python train.py --hop_length=320 --encoder_depths=[2, 4, 2] --encoder_kernel_size=3 --text_encoder_norm_position="pre" --residual_init="scaled_by_depth" --max_steps=5000 --adamw_weight_decay_other_params=0.05
Rows from block 3 of the audio encoder of a small contrastive audio-text model, named by matrix and row number. Rows with one number belong to one channel. Each number is 500 + 50 x the weight over its row's rms, rounded and kept within 0 to 999. All counts start at 0. Numbers have three digits each.
After each channel's rows are labels from the 100 clips, of 14976, where the channel reaches its highest value: "responds to" is what is common among them. Only what is clearly more common there than usual is listed. The data: drum patterns on synthesised drum kits.
# convs0: first 3x3 conv (encoder.blocks.3.convs.0.weight, 96x96x3x3, each kernel summed), inputs 0-47
# convs1: second 3x3 conv (encoder.blocks.3.convs.1.weight, 96x96x3x3, transposed, each kernel summed), outputs 0-47

convs0.38:572447514455555468463491527468488494542408490460561458496457457448505446478616546504483552521556391546486520543468519452481552482431502486456515
convs1.38:422498553472382474475527492531492520511498591475466489603566500534569413563517478452456543525448448482482474455500503470488482429510540545512476
responds to: white noise; clipping; text has "clipped"

convs0.15:622389498591493471458513546548473384527536483461542476465496572605513513510501547446463511534530471453559618502502601537510506389470465499538430
convs1.15:525458530446461533467461411548503503543450502502495532402473453498514474424491359525580568481593478496458479555538395575463484492522513436538469
responds to: reverberation; text has "room"; text has "reverberant"

convs0.2:444483482524393464510484429496432510506583589439489460491478444578530618417419477556452459539537532414491578509461539457553555488506492513579410
convs1.2:494472537450536506507463534501450447462533407522587578453482492359456397677531419458550532516445535490598437499499425552517521521581477477443498
responds to: cowbell; low tom

convs0.23:460473491502462471457532518536523525488441528500444527472411448535453490425518510520522460480488421435448474508535467381491536344488555519410642
convs1.23:501589570451518547463546475541540482406516446466554506530514452547504501578508531521507515478479557460451521497534579530498449548461486517606466
responds to: low tom; high tom

convs0.5:555562465430582502487421506517474468480477451656482518530483506501464495499486514504515434584481455434500497401618544532453536596449456475474447
convs1.5:503448591530448491532525449391493500418460438400559489639624525582557482526458453509452521465510534560489428498474478541468486470631479513486505
responds to: reverberation; text has "room"; text has "reverberant"; cowbell

convs0.43:529501475520497547532542488430515461459504450513456509536427486481350494552542362488467437537498445530509513477467466540473510533476528539535545
convs1.43:460489511487524519515402504507482478504408438429482485349563511500367536467460425557523529465511526438538466558500474522486490484523485542498469
responds to: rimshot; reverberation; text has "room"; text has "reverberant"

convs0.44:426571541451508463412507494504500405543426613469599500577450457492462527531556430576501485514511452565542399493467495398470522412383437476498497
convs1.44:566428438434544448482578527517525568488586449498431511599541485435546440525565486424485552477393503506421478461549510436508426479561548503518455
responds to: low tom; clipping; text has "clipped"

convs0.31:468496591492468557505455510566460574491588420460416439610511452514482594405394534464487493478430445465483472452493518484551515480522476540519447
convs1.31:594480524472553541550451550501539379554435415476586408506526460474418438510546465540450560480531556471429520528498485502491458522432558476370511
responds to: closed hi-hat; clipping; text has "clipped"

convs0.11:382466508450447492466413449489497419470399485573513519463420527485396403474433553385517488547393507500453500497478481549548433473519522512513507
convs1.11:513543609430479430516440553581479542492484518478627447591487518617558569545467516491523477407518545482566526426502512492450545536450539576523545
responds to: reverberation; text has "room"; text has "reverberant"

convs0.60:541431518436435543471486504514476409481457469440578569526446446450498482501547621535521510406488591487395588490549524482486511385520446520434471
convs1.60:434431435468555434498433519438504547512560501545493404541516587612531521544492427529464483483494438528554377513573487474531481522506592546525549
responds to: tempo: 160 to 170 bpm

convs0.35:545563557492396519481461428446577519503505615509568476479501581487559507470458380496569455596546436521482397533558526523423486567447576476447425
convs1.35:405461442463559486498510493463365527508522401528468419377464503530508430510512497560453530423448508424466588436434463445427586463508482474541475
responds to: march

convs0.86:510424440505600479580437451572556541493581507531466487527559613509543533508526460467497412500523467532534452541456479452471496613513537512586435
convs1.86:456491446550459536398522478429516466543473525482484516445458503501435463409500497493482516512514518485473509485592437527459465516504420417498489
responds to: cowbell; tempo: 90 to 100 bpm; march

convs0.4:459473488418467517552453513536580505476515511446473555526424465551428491532529585489575591420423530603581505440496519609455558406538610407442422
convs1.4:518450548480490537510477510460414489557513505509492523442557479552498499492478394387482454533487583530475446621429484375610518472540369555489537
responds to: text has "tom"; clipping; text has "clipped"

convs0.70:408432417488433393523462526507436444539454405545490485571468495535530500464482580460540541550616557576555452497584591455494451549507447577526542
convs1.70:577420580476595563513496462516465501511465492479481546495531475507487481522493439446504550517421507487499494574480405531486532528441402469418456
responds to: reverberation; text has "room"; text has "reverberant"; low tom

convs0.93:572509510516427497482490400439490434499534462539460427558567484504525519549597523621406447477629418517538551424454454517479484535492458437488420
convs1.93:423451485392514525474470549495499462512461523486550496517479566484467484451461426315522535609468474544550486522453447542510566551530362501421455
responds to: snare; clipping; text has "clipped"

convs0.26:462463468574476554495463496477486502465585432521526414510459542471508496480559472486514514589468478550572499493538557502565430513484503554410589
convs1.26:500577478396539458447431525580622512599464551471491500459500522567427558602472549500499496482534577500499522519490350513507519471456525538464571
responds to: snare; high tom; clipping; text has "clipped"

convs0.50:515462482439557482573437487502490441496569460494485515487505528506586510462441482513428556499511586544571565455483435426497449487471566491515378
convs1.50:483493541462493578482526563516526509528441581584556499496502515418408512444450538446580447551546431435498519549527479538481473512529518497501519
responds to: rimshot; clipping; text has "clipped"

convs0.3:540487401475456451530390536476428512535483574362561556564507470500514457548507469511498482489492524520418466440440489459455466422471491376475559
convs1.3:493554611529536522549536582598501496555507425523426504486473561529490465486483510530518561451556476579552508525580543548581473507514568555561478
responds to: closed hi-hat

convs0.80:479524417499576486498421517581475446493447517541493564532496470516503489475473514564512421535507543510479390513472456514520519313487415434480510
convs1.80:497427514502485426486473548400529517477600413504518493550497515525515567465485460417476600497534534508486543444577501516560479574506549538556502
responds to: bossa nova

convs0.89:522484477430556462513462552469507509509529526529467453519382461482438485405488511555463538511517362460528509408461502405465536571538479512477578
convs1.89:494460465470454454521476429537433526437563524483483631528515470472584492611578490513489464544516526541504509553459379480468489465568500460472413
responds to: cowbell; low tom

convs0.78:518507498448480476505491472506427501601534523492547465387446475570463545441439437507479599494502487557542472550444553483478503478466576496451580
convs1.78:487497501436467483405418513493534526469448466501464430590548646509610503527551544541460484485551473556548422522489493544521546538469451497456519
responds to: low tom

convs0.27:552476525452518551523565513572506521473461564411505423452474553443474507396491578495454478416384504490402522518488488521463551373451518433454400
convs1.27:443403453535486535484482492425505461531445564516552408633542418406538470509545474496589479544483469556491444436505548513487503401523531559499501
responds to: white noise; mains hum

convs0.7:562495515471572548563493555516441444573568450482474486479450455486527498487493523494388505429505417557462567453512450535560511553485551436531514
convs1.7:427499628483479497431427465459477559518451499531499469538568493493455446462570435427585535463472522505640418512485537454433472439495500485348505
responds to: dembow

convs0.47:488512504468421501556562510523542449507593517442488458562434523427515465442418538502480464369483522467475538439526507557459509503458554515584412
convs1.47:498460430566561460533536564452500477451487449501535502391534465431469434473481535425502524554477463373510481496434524467551483401492449477494433
responds to: rumble; clipping; text has "clipped"

convs0.90:489467518460447410474478542501499432550542486542538565534534519514500392478481515489526499560539501488404618484470562505478374502458504450565459
convs1.90:546477566521426451579463583545350535426570506520506562511471489452509535464488520522427557500512557467611475585569458578478444511490509560561477
responds to: clipping; text has "clipped"

convs0.83:432529473505509500515414403432506449520461483542471486542434509447417520505445504565610496469454384474477496543526465503467414503446524530475486
convs1.83:527465607564465470525536457515464523498511535489442600446539535599513540450529456484440424518530567488396469528463530440540441459531485483489544
responds to: thin (high-pass); dembow

convs0.49:521474350484464528491498467402523489369461532441523481426432500466450463520436518518533484467470428477454512493450474482487388452499461463492500
convs1.49:507565511516483557515575530543569515563497491511450531549540488535494578443526411541502489486528498509556507563542423451438543502456603544437505
responds to: reverberation; text has "room"; text has "reverberant"; cowbell

convs0.59:562509453536598529422485455359526478520487494445548563440560642475465530541524568532485550487544495455519541482565452538526554522475462483496481
convs1.59:520463491431475466535626506585498448503443489457408484565438473457499494430470482515540511505503439508517479498415527455523498526446511485398459
responds to: rimshot

convs0.71:480522515537444451522393498500526465508517499504434443478539461485499411456514503523453484525408516568579432499353501522435488537517492442442484
convs1.71:445542514370524465561507503529516600414593480524531480521450570520492550452512579418496484549554474559522562443536588527505442539524474537532560
responds to: rimshot; march

convs0.52:469531495482498482451579601487506487462539465523502523532513438423504496479536464445450457492439450549415550367533509494500468472480449511458454
convs1.52:565517440461468484556451452549506552483513534535578415501492543453422572489461508633539485515477543469604477565504456539560418540498423548557518
responds to: rumble

convs0.77:524540498521476496497425483562481434427479452430411546481425493582545503519461449498488527438462453486443504454501515585428467486502459556484450
convs1.77:516478545400531428485469482452436531595537480509519537433524487444418505487491526465519534515592442570517409488477549567586546515540430425525508
responds to: closed hi-hat

convs0.61:519511489462412493481526516593506520537435501348469415521459562525478485556520507486374415439430582541419469468319516406449530506481496463436524
convs1.61:553491452580516476576455473364511544399497488507453473452493498481473488477487520421546682538589536522518526489492490501518520630505498501505492
responds to: snare; dembow

convs0.94:480440486446485461481459480511469511517492607532555538456507487420478435546602468528493500521470614555502412446411525457469470504484468391480541
convs1.94:515477436575486475452495535512477495497562471544500554507423569572539597568472554550416395543604432499567605523496529512428501502525549519500487
responds to: low tom

convs0.63:479412530510509508487488591589596472487409484418521383520522507443544490544474547472520457553538437564548486550537467476445513338481566505505455
convs1.63:410424495546493436524409496486481488510521533515440475438430551414471419464568492466485489440533530474432600572505571454523439403550553452528444
responds to: clipping; text has "clipped"

convs0.0:471556524498454485522443560452489424461465536609463447474385443566469451482442406403562500460453437484544531436552487467505547539402510471530479
convs1.0:470518463520501485480472476521481538508524412459594569487563515423556470591533547536495503484488551572489469510456576529435518444630523457522505
responds to: low tom

convs0.33:495487427542514556596464434541490521541533466449493442522498528471532551502443577458428441472456550470581526557506417485547438392451458506472466
convs1.33:503421490464539454438542485426552499494436505395506454411468445479493484516547449409548489459549395442491462513515528468387582475539575470570462
responds to: snare; pink noise; clipping; text has "clipped"

convs0.95:526530623498433473442559558486462431487505476452542492475525572555410488537612521521443542424456542522520443486434508486504476454498468469442592
convs1.95:455471439375486478544523461480468537480531553545501559488470490416486528408378493507472440626498497484469478484391581535430545548460473504501490
responds to: clipping; text has "clipped"; tempo: 120 to 130 bpm; mains hum

convs0.9:582479491561443489501487581500510567532503492447433491436508570452480469504602552515525505525511530432409543445589479519492461447458511518464466
convs1.9:440510393412488493487570448463427492429545541513567533469469479590487474478511525556547437477467476565438533487491574519471417572490390423484531
responds to: ride cymbal; clipping; text has "clipped"; mains hum

convs0.39:458537543493497449500475446486568418481446497535621482430446445499465503471483507474546486536468464492463451517477412457458452404461569473555461
convs1.39:490435388511544503541470452458462420537452456502390559518502511436502468570471483526484483441486472522511503455514511495500546554523490427439496
responds to: low tom; clipping; text has "clipped"